Weights of a small masked image model: encoder activation gelu, 3.0 epochs.
Rows from block 4 of the encoder of a small masked image model, named by matrix and row number. Rows with one number within an expert belong to one neuron, the router's apart. Each number is 128 + 24 x the weight over its row's rms, rounded and kept within 0 to 255. All counts start at 0. Numbers have three digits each.
After each expert's rows are labels from the 100 images, of 14976, where the router gives the expert most weight on average: "top examples" is what is common among them. Only what is clearly more common there than usual is listed. The data: simulated stained blood smears.
# router: router (encoder.blocks.4.mlp.router.weight, 16x128, trained with AdamW), inputs 64-127
# up: expert up (encoder.blocks.4.mlp.up, 16x64x128), inputs 64-127
# down: expert down (encoder.blocks.4.mlp.down, 16x128x64, transposed), outputs 64-127

# expert 0
router.0:113168130117113093132163148102111126104151089131127134103146107130144102094118149095114150151136145108120163103159116137116123073126117084161133128148113115150138144104193169125085126135126149
up.0:083144110091120090113127120128110153139152172127109109109135103130155093133133140119112110117098172144140101139164151151173137108089128127105149134137134094116123167117153152107158152132133146
down.0:104103102111123145113098108154127135100099117116147173112073153160183126165161098149159136127141124112136131140138101094119145084169127140160170146121100142151174140104118097152160135118130106
up.1:125113157094099137166159143162144108082147083160107118128136118114161171148109137125109164103136139150137101103152148141129121122138118121120077123128113122140135148105146096139140135144112117
down.1:154140153158111144124138085138106113096131142111142116148145130135093111135146146107149091137116178121128077143106124122129132135138123117163149124125147153135135089104079123136082189117090156
up.2:117133117127168153148153112135116089141156118135134099133162134116106129093099145104156088125134133085148148183197133143142096110159130105130138100157096097086123088148174181107109133113145122
down.2:084119178139102115103161046124150140131101166131115123148110129145120143182119141085125133138155126178117140109113076120120155147133169156122139142070130096116117134134125123124123123160098153
up.3:143097130112129090154127110118110116128120095162129094123159173110151149157141157128098099135132126142141139076097133124130127098140153149152113090134091103083126140125134142159109103162152159
down.3:111147147172102154132144080106161154079124138116119111157117125110146110090091109101147096148160081127126154156167099125137078123151125109101133119142154127117075126123120144105152123143119085
up.4:136096117099162128152110113104168125135115123122131094118139144126164143117142124141120151154140089134166132127102148071086098132134112101151130175159097128113149102142151118140136151089100172
down.4:145153103150143085151125135126145131153159143098159118153132120154129121141113105131108123138066117109095094136156127160112093086110132154103152111141133115143113160128099110089164063155127110
up.5:150168143125119142096111173099112127188147112086107124151109111084143163128140119182143097110133135086093155136124091116121154146143145126118131109174073131131141143125121138108154128084127110
down.5:134123126171123118120142151138086143115080150178113160172139119103100100140183096132122109131168106168118119144125112142156152148133092154125120156109117145110155110130091129101149142126125128
up.6:101140137122143084116079083099148171135138131158145113125157112122169109127129107115134129092172121139137141152153124110115125082135143102142120119186117098134094138137113135119125125124151137
down.6:148127131128112170133133112118139094093122139098119125173120094128148128113080125090124128138121109112158111138140109150144116122139151169156167136097098079107070113118158081109118080150141118
up.7:171156132120147128084157115123112128133155112129088109106158147145125101149109142151116159073160131147121134097122114103139087129071087143141132104100109094105109136103126077167107108159108128
down.7:137148131140136150153139131127159139168166137150121142143112139127145172102182110128129138146111105126126149129112160155100128151110121143154097115116158167101143140149105127138121125140153125
up.8:104127102100172164087163113134098117153168157124117113129146106116185134103128140123119138083103132125133149116091079151132140147103169132118134114090082159152132115126115147105158106149177131
down.8:127150139136126075169134131168110157126095124134125110131086176129110161165119101111124134168116152169130110167105148116134130165139088130136114197139119129129168136132135137148115186116150147
up.9:154098159092112140119111141151098150150108161141098155133077096162109148153146143143134153126137129176125105130143133158144154102150157118158160097089145107108136152097090083100137112164100128
down.9:127130113171115088117146106123159150134117129113141081128064128164113124144087152153113121073144136147198109129106148117132137123102147132130140097147119161108132089137115144134154126108163141
up.10:124075162124099135157107107153166143165121125141107112147154120132164132106143126112159126134144090127106150153134097132098100132125143116128116148135171133142102136139156163107152140132137097
down.10:106141155124136159152135158157143106142085115138099170148125165124106096118109136107121118126150147132128157081101126164105145147170143126101095122074145109107108115144115123127115098113122090
top examples: kidney-shaped nucleus

# expert 2
router.2:113107118101090092125110123133120078148168116152168178138156123107123141103119145101126091142118107129137151139134163113133147108121107116103133107174152177135143155067122126137118109137149157
up.0:121124127192133138158105082122129169105097151079109153112135133128148148119142152117155108166142177118154144158106117077112150120123114155095121113124131100138173145139160143114107122126133111
down.0:116134141142132111139122161146132110137174192066128136133083154166132162114125115117134078114173096143136115131114123128155149127142085113173107157118124102096148125139106133183146128134097091
up.1:131119117130148123115192130124171166111141140150173080146131156147165133135119104117090140083098112153154128091140125144107092138153122115096089161098083124113152072132131137111095122121128123
down.1:093128148171113101154179118112140144145125121154128100141152152166083143132150098113097112102088114133153118105096126092131120117164147096117174140163090103156112095098119114115163129164126127
up.2:115137119141119115111080131075111153137115135122145112150137091140142158044078129144143094116133144095150140116138137144151136136164159150109102125106136165139120132145160073131163096118114108
down.2:096179111097153134140082096108095176137152152087139113116102156123169132151134114119102139127124136136080157131126149155147147135135122111134135124128138138152161125145117159131096112113134094
up.3:110140128107143133092145102143124116153131121136128137117150144124131143146109115121137125146107120159122085131127172157118120155108108084132118169144130141174164078101139103132168112172134118
down.3:119118140185133101149163106087141124111127144125133115115146077137127094084116123133083120128128166110126131097129093123125109105155158102094129115160135136125119128160102116101101144109095149
up.4:125169146121152149156191130121113110120166160140105150108131158121122111133126162144154100116119108165126144066149147113104120122127124122149121103118093119130079147094117144121118129109160159
down.4:188141103146120117133157124151158111097133103153114113160151096148137114145123145119128148074091135149108116091157106108155107107125093112130152122134116151158096161096120149122125133179141126
up.5:124092138150128142112105151088133110057155125103122164163144108099160113153162121133145109102134097115085141175086109097089122144121100168164133099118121124108121119154151113158125157129105147
down.5:107120136120131162127093111129142127158163109157103136130123088100101121150122153144106149108150168141094145096125153098141118112124093171130143157112105111144154132124151135097127101111130137
up.6:112113115131106145130101133134188169111134138097122104190050120125168166136166136102148172151130111118130124094108128119173123154159128148135121145096155142142107118150089138164117145102093074
down.6:140164143098133124130091144104174128084108128125095114107125124081105131144158149120093108135130093163147129125104124112140162133141110116095098097121090119123117100124127124080124117142115132
up.7:150143167117126136149110104179114142158118157114106170139126114108119161121143127075137151086130154174123137179106087117102125135096100142151141135143147123117144086110139134146092131114143145
down.7:148083118162161131162149142143091093124125105139089139117103121178109101124176120118096142122129125090161139115109076134129087127141109116105106100123139081098135103121162112155152142115117100
up.8:130085186087139169151131107154171110157129112147117120145143113119097129094151123093135146151135123148170151150177102160161134125118129098101127133087138117142103124114099147094145159115136102
down.8:162146127116158157087178133089120125135075103152145142167106145124095165134155108109121133159079102128107068121171126126100141105151171115136081158152112123139128122078109097119141146131141133
up.9:138119114122181163132155143150152117137132132102123104153128132127173112114115152145086159133137149136075110133163127103149151141123145113111144058153154124113179102150156107090123147136143091
down.9:086111134105135101134145099122138171141122131124123105117180128134145122152090132149136115144119147111114147160105106093135140100098134157187090111096135151123089137137099160130101127154080122
up.10:113171150150084138146142093149084115154104110129128145130129116124146135127116115080100124086121108129146127172117139134120095137109140133107128152124173083180152123105136072160109162155112106
down.10:162157111111144140171079117146150100150156102155147135125168125126121125085111142153084092139103150168104160139156109121144132125124073141161127135138141104121130112125131132110100113098169077
top examples: no large cell; crescents

# expert 5
router.5:103123130108078131146076153160097139150157126124160101139137152169139133152108103094115117125127111133124139107119126112137112150177136160116110104149121137172134141127100179152113098152125149
up.0:166127185094124119100153112150136162143127134148142141075148113120086137114134097125130136130188128117147091096122125183122113149098101151136142144128092111097096126166136108110130143159167147
down.0:083147116147134130140119115103135127176079097165124112113131102126119103112111167104141116107129113120120164156183134127121118147138134060130095110118163136118146103119092153134115152137150107
up.1:160167131139145125139134108131130129126139113146085165109117097116140129161112165122131138155136155123059109105109138171161128131155158130118108158156158117124161132125103111136170115149158139
down.1:117107131120080118079131148129129129155096092099115127091121159130142145140108129147166111124101142152160132121156128133106133101114160110146106092144106120114128108103080115086101099162123125
up.2:084097162130134087156134144153162120139144161154110122154119103109185130173130130148142134125153124143137127135096127096138129160099089083125160089109115101132167155140080129160144123121084115
down.2:130126156156167165102128091162101195100142129152152120157123124147100135130131124103137142143151122130122093158101153111087139088145102174120152159139156128141122094119081169114146115133110093
up.3:099147158137136148123133117133120112112116134091092119124097137092110148139111126130109093146099157146130103101124174156190114119164106145129112157133172110117169117132128143168178092106125103
down.3:138117123136104160131098129129138138125074138117157071158139116127113138151145114089102156137094137123127142097147069160130138174123143099122112118143118107159063130130151103142098126128137106
up.4:114086135098121104110151097107138166115106101091120133144156131104128115146103096119181140153095121139157115165095113176122073117126174118132095137132126129150097142157100095112140158127116135
down.4:113139143146142141122129098154163112200119133158122111131150143126125124138135170104105129116099157141107110111145115104130199114099131092131138159096140103148128148137126181169119165126125111
up.5:105102118145075131123110122165094139136068133171126148097141135162090110126193136140093145122148148123147160145147114178141104093119127130120128150115086140138131147092142115119097105145141175
down.5:097091129155160094117150098142130126127119132124175109115138152109103087117165091115120105142120158162100133158111085136162144123138166111131136124159186166140100131128154150148125147135112096
up.6:138087169103122102114081104152091160180151119111128128101131123110129147101087158157163139195136129121162128102110153149109095147105154126132140161106075128134106138120150169109151124158129178
down.6:129150128138114134157124165093170079130116136098188162151172171100122147131096155131129161083117173149116156139119142127155136122155133120139158111095154149135150138103122125094078105139102099
up.7:112070135101160103114153154107140094153118114088152107098171126152144085111134118142136122146171135107172145142120121121133147126126160128179124139135098146129124130126142123117076133132168119
down.7:144103106078142126144141119131132097103109116145113096139142095126165145103148135146124152114095132115116072139125139131144087105140084157129092172140087099161100155141164113139135128108135148
up.8:121171134106122108125129100129111123127091108145126134122121193151158131103093086163134142106203111140168151150123138098140159133081132150147121129071113152169132095167126100162118137151122129
down.8:145115152122122112140085094123114140162096131135122087088163114132128106141128069127137113145160143140132156106097174132145127120101124117131135132088125145135154150146107107135104161110111058
up.9:128126133115143111132132118121118125127136090114128083121128087092123111102093144153099145159154130152175113145129194127138107130131136120185097148100123156173154158158130145116133102116083159
down.9:159154122134100121137143123114125125141127099115126167158151137148178136099127154108092140117132104104140139098089109113098157143132141114141086127173111130188091123129150151118058133173136138
up.10:148129108122158147134131139133120119140122085148109121118125138068168106113156166148110118110130128137094131135132142128119104144139182140154129142127143125131109093125093113108122145096138156
down.10:143120081161124123112093157187140128145167153106121168129125155118121144142144128148109105077176149097143142170191148103108143096150122151173140109138112144124139099156156100114091147139152118
top examples: spiky cells; crowded; no large cell

# expert 13
router.13:119081096132100097140131122102135140085146117129128111142133094121113155097114144121113095135137173104123140140113105137142110132127094163110097126112166115146167118103158150118138102140091115
up.0:127135137133124121088121142120152190089121115131142125125147157123115138110111131160108143101116139175123116084116145117126088118113106126124193175135130095097111096141140121085098140158121070
down.0:161097157122147128155161113144140079148171114111128127062123103114136086145198128117166155165124124112136118143141138165143138161156139116096099084108133133086147125106139120143185168134150121
up.1:116099138165113113174129110099175147126129164095145148147114146113128164169105161105146104148080140125110142117117121113157118108109107081093121123140116153130101174151129088146107129121124150
down.1:120129111127128126127099137182149122118141096112067099115085090167161140090138093125126147100189125108150125148141118129124093117127147107151159138136148163148085111126127095175127143110094166
up.2:155091124145120116124133095143124129128094079138070118112051123155108141146108177152085143108152161138100148126146160133161107110149149129140118107116135116141166107106126137107140084105150128
down.2:122151151095087113102136104154080123166095136116184155130096132138073101116146145093116111105136180126120140101094129131156100132125169112129137112117131138133139165174111123128161140106116097
up.3:099103136110148151108099106149090116133120122145166144099117131180144141097108158112128102088091085165144134154122116142166133165078143122115101112140158151127093127170134133165117125113134096
down.3:132118115131153169119096109166143095156110129116165071161133116134157111138122117116108143119132160108101099168135146117097124075103139110135125124121106101135098113157135123160111120145114128
up.4:144164115124112133134138116137112166115147126099148146151077137151091124142130174151093146115093063099112103182126132165137118103121111152166118144116131103167117126163097143124137141087145121
down.4:154163116126100148124113082137113125108121138170128105160096087136158095122148138128125148149104130092091100172098126157116125177175117134109134174135147117136127154102172126139079131151119125
up.5:124108135131158117092126084164152110187086117073134113127120114140126136145145161109135140123122116086151162144104140156151153094087120175113117129113147159182146169101128132156098108120123130
down.5:085155134113113156120107112102113136135162091155123158140131095142106106101134136142140143168143104158124141128083119150059092083176158130128101104115127119109119126078124105125137150152163112
up.6:083130148127099138150148127117130122156126152134153124123101123105135139123109166122099118159125121096103112137159141166121136098112124120120135152145150141130161133162143133129127134135114067
down.6:144152120096111108165176110131158097101125128128142115142140151166114122135131091084163147126098115120114127112149108122134100130191129097124107106151128137128077126154131089143128160152135149
up.7:113169117119131095142148125153110142104110143104095126165122110129152110115143137091131113180158115129105123152145118168162155132142141107075129153151113167141141165081165154146136104142153078
down.7:136119148127158145174130170154155156160177118086165099135154138097131126139108107176113126160149123135091130143125146095151132098113099143142144130109115113090125091162114095110160179172113131
up.8:060052122110141122139150162101116121120146114143128125101125139148119098132126114117124129137121112154163159146110117130104128115117140101158119118090144174117095163129157117114136144130134136
down.8:118095171126151138135121126103091148091107133098139124124178139136118161139166119121146088096158156114101094129116123114161145110100133140130158120163105111141130103100119141120131126150106125
up.9:166079094127145123103172127106140154126149167170134089098153132131147108176101106140089118126129126141129111112137104136130187126155114127102138103185126124093111119179125120138141135108143101
down.9:101103146118143099142144118154150125124147139128155141130154110120154155077123128143152123070114130144191083115140154136130145157110144105144145118138118147129134139113127143111140082135094131
up.10:117136090151135121120173081138169128119110120100171089153072106142147112114128158148102167110143153123137099097152137108131141116122137119115150148128124160140151070108131120125115112128097108
down.10:148128181146097097168145111123132131103128160117140109117135146151151126107094159146146147143119108109158130140105112152155137128099100101104155128133152109119103084152154143114154107172150175
top examples: no large cell

# expert 10
router.10:132173096126212094157149163112148157147150122161109116104149161128162117131161124110122133122132104150102130155138144139142119127057108076123117163138099144111119149166180103124146117154141135
up.0:093138124156145062168155164157114134109121177145151118094092142102113140115101118105134117124125123139161100108155161147174112125103073127133114124121077100135119112106169128157147076129112123
down.0:108114141105099144112117103117170134131126097147083154151132120093112113130093149128113153180139161113121168182120102127148147101080124162149130125140142123144114155145166128105143165149118102
up.1:127145128087093172081127113120183139148060103141093130136111142179135135135163139110140105118105083154149128146136149099112161127095119124113158121116139145151116125126147096129109105114132127
down.1:119153103147125121146165133127130088118151096127167136122171078113144146101124150143117176147146094149152167126104176118160134097136148159124129104148134157120099139115117141117120119100113115
up.2:085155111107153105105126156122124120172133121140116134090099124080144139140131124150126123154119160114107113105109129125165170138111094134159109146118096113088118130119151094094096158118124120
down.2:137161155133118088116169104148143119119124091143116147141127155181147090115152136127128121069165130129106158168155108176156119090134136129118099140121116094133120112133129157119136110131116140
up.3:136127161103137137136077104100153111164079159119140094112118138144134161103135116147124121148159159100116126135140137112126172117094141082155113129116114068161150111119145117163164182157135113
down.3:116140140133157148139150115152128110166126115130168155097129131135123131114175164115156134100111168115185116096100105167124156143125107132134109111130115123131145167146119147136104136098103122
up.4:113105096111155122087091109140112133102156155107132118133158129102140156114121120143100123137124165124158125107104143119121150121142104174118155119186147129121138121148123162138122124100065140
down.4:111129112174134147110136136108106101157106101144161121134139129149142171148173090105124142085123153104065138128137135113127115144127096107143141091127084147135125098164148095162120123130141125
up.5:117151095119127130141126108127114113110138134141086154144103092117160145139132127112140109094126101096153177139125113124143120165137148136070123154112150150149146129140111122093149105101144168
down.5:113127165147145090126131132141105149115136104125137107107154107119153147133107118132124115112092138092125085100116133140115156188140141079122131151172077129093099143126129133130104087125114108
up.6:129114095117121107145122163169121156150112166152141116144123138139123153139100097085086091115111157101104110145131100141086169190117105124142118145115079133127154157145177172089120093062114107
down.6:117141160119143175154099099115145186106149148116101144118087142131141120144141136134130121127157148119142127106124123119130070128084129121095114148135150123132080163115144142152099115170111124
up.7:116149150101153076108130106127128086118090106162099130108135129092141152128147140145106089089149153172122146117112143141186117130149115161123135120139089127106143099150162154148115120141150158
down.7:139125121105138117162188108140118099107069142088129126182116135154140146091113162085129100138141137164138121140133114097158187147128153159138109150121178132092120123106130125139069117107136139
up.8:138123128147126145157117159137137110137152151096048162138158083136123115118115146085151114110097184133139147139127173118111114110159117133100136140138142123101102108129125125110164110137146155
down.8:182126104067141150157130131138151113157077161138140099157112111095112148119125146102119109150164114121130124134108156119116096152136174128109126146133116149098145142105134141091115129141101107
up.9:174134171117137088146118052125132152145102142121123139124127124139133163101117162107117068149108126139148160153132141133145146121122131125105126135157139146141117119130109145115117093133109163
down.9:130120112101154094144154117099121124155130131100117111090184154133145136088088130136137129128115165151162092146119113104148101090124104142122147106147163136126101133109116109162142105124138154
up.10:107143153138145157106120179181115164133134110125112115163132100145125146140090169087143122097129134098112124123125130149197129141157143139120156116126156124111110149059164162108140129124122151
down.10:107125113115118150125155151125129153093098148142125132097128067125162152086120163150109178127133141143107179121106150120118157098111108062119113143150124103142132124129123153119164110136114139
top examples: crowded; target cells; spiky cells; large cell: kidney-shaped nucleus

# expert 7
router.7:111182123125151091121111133150096139160141120178129116099127177120097141140137095112109092106133154137126118112149130157132124127086113136130148119160164114105140096140134166130128091151166123
up.0:130127064128126110103101158119113148133155129107082112182100178112124132157155138115114130130114154095148047121153084153158123129102138106128115132132133129135135120119130131110155070151139159
down.0:184119139129137087141113109154147115114128096101100095113152125171120135132141084159110133150111100162151099151133141114135128054148137128100097131138098121127146102121121131167152141154091119
up.1:142153137128071121156169139168124125102113138137125131146146190145110147139114155092074124117128143143120132130175159100136101077163097141168110137163133102120147128131121130157117117150132101
down.1:106120170119112144129134130109143107120085115124110159091145148135112106131120126099143115151157107138161145143137093099146154158152148151101098123105144089100122128168148131111092133106152134
up.2:090114118114146129129165110178091144123140134156176117113104113119101128116140106108129119139111129202141090090127141109120139123126074123103097116162140116148129142127139147127121136120096123
down.2:101097136112118138106109141120153124146115120137094156115134135111096151130091189147130126113138104157115159144117129115150149130153158167176154137112058136128107144093142117097146056146177111
up.3:148118133131130095118145133193162159140110103139130138152101130151167105135112127143156129139130147150106130115078179122115106151095144120141114109118155135071110109190086128157092144143123149
down.3:137130146108132147138153120139168135156133124148116143127097100085102153133140117136121151129166087135133161141145157114118112166176082123159113124098125091105126129145166124092135129111177151
up.4:150073095145163125184119110125105159146113136124130105111167125093120156118118101155113158171143123154097072089112116167137116089155166134125146113111152167158126132101125158129156121113171148
down.4:158167124144134165153128144117125151137156144140113145104104113133153053127127123146115158134122095113144141082147168114126149122122099102111113146124096105118172112118085154110152123112095095
up.5:143138168163138096151149110135135145150121134138099167084083162154126128183158097126126157112116126119151090149127074182096160165129155082133133118141098129069129115134132112137105117137114079
down.5:124128145120092117160131127137133187154201168138134165171145142109137163099100135138151119146110120100153143159093142152103075108111087118107122145154118118121160161121155129155136188118155132
up.6:104163138117146136132135133084152100135158091167168127128139149158148110131091167091115164123153138129094165151130133119148126132134128149143125127116112105131075116179146140087096181137153109
down.6:106101155146136149104122127152156129146125121097106158117168114130142103139128079129156144115140076173161116159128119089137097120131138098105123113121127125097163133114123142140110131167103116
up.7:109106184127141133117125123155098134162106171157133136128099105145138117150137128091144141114147143050149125109140159123160171105134143174085128113134112096156145178118123136140139137102126131
down.7:175146113089108144131170108109143109125122127082123113122129129176111143119133152131061115106132138135093157151139099156110125105147118175099147151146132141152141103133100146142079130146097148
up.8:126116113126132071123127174124142099150115095110145171125142113112118115102123131143096131120158110152129107124100102146116118161147157180125139146112128140176134114095163148079125128089130109
down.8:115130131109133129058125091126165107081097163130126145139124161124121118160082137143151161175148133137126121139126107111105137142114145149112147141125125110104119169108155106125141100163154151
up.9:096150114114141082126148135147112143149122108145170108131120145148135136118116109154135118133132127187114107137139119139099140158135129175162116119120104103073114116119119150163109098128129113
down.9:106116155116104115153099121139149097063121162138108141129077101075119099082154140129148166173157114110113176133118160158132130137096128125138149139101132128155120141125150119131168158142136128
up.10:107156113116123133152144173129162138148147165107140113107128134094108127135110139168115087124096147099113104125100141175112144153108138150117124169111104119162093172168102123118136115074143113
down.10:123162171157170131122157128069132096098121115157136170116125169131136138121125143114159107120132128081098140118131121176121097164092133130137112143147131121101138115104154126134149101170144104
top examples: crowded; kidney-shaped nucleus

# expert 8
router.8:093079116160081172150129143127115099115153158147110164160134133162145111105148157111119127100136116136127162133127128103147110128159091164146094084101129145118148153110097120150102099158153131
up.0:142130142150111113135081172098127121105106147118121143120120196131138122137149134099171133091134135136161113120123084098108140141160118132079139180119082131132160158142107135134163108130158127
down.0:095149168176082122106109153143127145142102125090100144137116157140102135097139115116148129132097173128168130165145091148128129101118109097117133153120107099123145099125063138162075165106152107
up.1:148162138152120108139105154129124114133137149107118111129169169135135073121082102125165111099156125116160131155122114094098134132110128143144126182142149114150141123115158162147128154096107148
down.1:126097128142118115099126155117139125123131092120128141120150126099123131142118133118142070165108146138109112132124123096126098108131114143105124084090089149124160109118121097128119126120157116
up.2:144123097154139137146142116137119145090129173135139102129103105166115150127126149157135089127115163107176106156115095132092106116095097155136145125147120109152158136124139146154093156104140112
down.2:132132143185122122082166126111086098086144114111110088120136123115114172112121108093143124159161113094116119165146065147135122159160090110148125148146104109140137092093112106140141116134143163
up.3:116114121123074073135112138109158100111109146105093124154134147107087176127134144087186111120113143123132099140115135190113104154117107155119155140197099126104109139128123105171120115083128160
down.3:102095134137159133112146098141110161156133115157158140122118159162142134171149110115108170137097142145136134119090092126104145140129118122118130151122121069156139127175125144112137094140134144
up.4:080154163099136094131143144154129150139139151096107141118114122116106074178118121121154110137139146127141134129165145122149141108190116125096113149153121090128117150110110163140147114158106094
down.4:133119144121136109131114134136115117158115129159160088186133161135136129103135090107119136103131128119156115137146109151099127121092129156144137106163115119161173129126132089149156125096153071
up.5:147131123104107164112133050103129104143148100152125150134109084133113169112120121113114108116120103121157114074137127112154144096117142137174144124149172164144108114121136110113146156163173090
down.5:142142174129151113109221131135131106137093139120140087153180183151150139106129118152135145158084127154083101122132107116137138134134123088129135135149161125154080166124124119131143144151115151
up.6:112116116115118149110144159137129121128095150142143146110085129153078097141149132115122125114128129158091085142164106173137116095144109110130103113093106117135123116150121126119103068162110115
down.6:112156089117128134122168168120117164115121123193119107100147127127123127152166062147133175123108147096176172090119145124120119125127139132116135105157133108109148074116158149122156134140108094
up.7:132135092122147157119095100126137100129111142105093131179151107140146119109144153102145189105167126135120150114155093138118107142152122138143143116097087147144165142100117130114139141145163143
down.7:154130124130080123116139157144156119109130099149094118110099111103120149165138147100109173158122110125072113131144136125158107150171133145123148156134166163088107126094097126116159157130119177
up.8:119160134118127097141123099123138102093148159109118108156099131098136105137064138126090083090115108108142122177124148142137089156135134153110134116133156164103117132119164129076145114112122107
down.8:118112157119102108117153136070132125081192160099136085142132110125138093131124149167118130133145130097099128116115141175123084144118127138155142087127107110138117116137137119141150153139123113
up.9:149100146157096165155147167115125132120105150119133084137119113070193121105165136145149149159104161123131136160146143152145153157139132163128103098087147108097087156159095126091110127134149117
down.9:154122090119121140142071125124119139117151169106140160148140117119158142138146169155114123099157093172097105113093119093139091121115116146102093135102100116125123134108137108133139112109095148
up.10:175120101140120178135122145092103133145109104127125139157090126126156153119158103159108161126132149125107145136119109168107117088095128120170113160168135112082105139114138130117117180153129148
down.10:103127119110111130134145112112167132103170123117144141154170139141098148182139078087141056123120114147150118143123109112091147141124130121132130148129127155133165142141138092111150158170080129
top examples: no large cell

# expert 15
router.15:109129111150066093143144123119151155129183149117168173141117092131153145141133146150129113164135101100149106123160155127093107134164114129109135153110108138121113162118128078103121121144156124
up.0:120143156137130130111184166184121145146159170117136095137109114168111101133109115144148088148100144117112098148126122098110099082111103126116128107119103152116145131111140110112104118117106159
down.0:125118116141145136110083114163137141138147132111109128125137149132135121090089124111138118079140107101151128141146124149107090136160145095096175119138110137121090136110153091143089163066103165
up.1:120155116132125073166106145162105167153128120167121139137147102108140103176161103139120103118141155114140131119211092111158138126143123131098080143121138170134133158115132130094124176122091089
down.1:156154151178133123120098079100126107106173120122103148159163141119117132124153139061141182145172106150117162107123147103120148116130131133128117118126153156109126135141117145166125084115148132
up.2:146095139097173126127116127108149128155144134150125068117141125108141095161121100138176133117147121115135151134151133141092163118130147079112145138124130193110137152121180127087087093140124151
down.2:098142158123134118122129112159141167134157146120066116122117164112138124110136134147124120127154129078076136191141125128136155090110168110128147174121121156095112102180129134136138118090101105
up.3:132125077112087148144132157135168114127138135097077127164131136092103125137133187114164095159129125119100171161173149145144128124148137104173155142169103162135097155121117124129087120140084192
down.3:111132163128177111136146100104120121100122169157133130111140139198128120121133109113138132098075154100122131119116076116106108146128143077085105140150112110159111121153112173144131150152118138
up.4:142110125110105161152129076144116112115136190165122127149117153112120107133138103109120104165141156158099133146081185119119115120130111129137107092108115150118098091110157144087103086136074118
down.4:096135181063126099119167123131107119068138150112109139151150083109151101103078162143165143134113075120147129108111137170120101131149145111127129136096134142104136124135127101114141172079104117
up.5:134104125139139149106095095164130159085120124089117178152104107139118121122138142184126144130164169106122150120125082112106145164165148126119114111078119145114150107127080116151153111129185137
down.5:146131143122088154134141125081161146153155091170117137142105118139170146148145119113142123148171102093106112110117108112137147104095140144110152164143135137150153131076134100126155124128119177
up.6:108136141117150114077127115145149164112154114125181132121149091112112132095136110138148180116121113077128121125114093113115098111133168135121172137092124138122096165125112133093129186135114101
down.6:126122127160129123110127167078148167117101105146140137102131117117124144166141112140087159165139135096125114141158138146113148110123127188142113114130123125137156107109156145119108105123132157
up.7:121134130150127126136150133149169143101156098120103123125154149163181145128108095163123120102160112146092140081110137105120115167096108146127139103149109122091125171119114115116102148116113090
down.7:133090115147151111163124144147088130123135161157135143134099141129111094128121106079129128155088163133094123153134126139120124082134120121134149090111140142109135119111138149165169107181117127
up.8:139107090124104132129117099108115132163101122146115170071125123134161114127101169111154136178160091123097147113149120117112154138169144164136110086114133130112096151120138113096112184108125136
down.8:113120139112140145151141113133138086165155121128180162135116134133113123105152122123135113178146139109160113088111126144137162143138118135134125139112119088132125156104144182135178117163106091
up.9:128135127146128092135129143107102112135117136091083138154095133139130134128092105112101155097130145175167146114115143134136134130100147149129125166099125127112087138150177140124136131097092101
down.9:096095106096158132154139092143145149145113115163178099124127106133125130147117108134095133129131111153180119090144160124111136119076120109119130130129098137138198144152106129130112124109132111
up.10:140114101069121120136144105158111137138149138116143132125109115145158146133137082151156101144166117123141164106153152143105142097158121163157143137089101134112156084104094088122111113154118136
down.10:119150175156123142113111118109152168092126157115152142180111097169153151047138168106153138127127147139125127132145135154153148120141110099144087128159149127114101112146128089162081153135117105
top examples: spiky cells; crowded; no large cell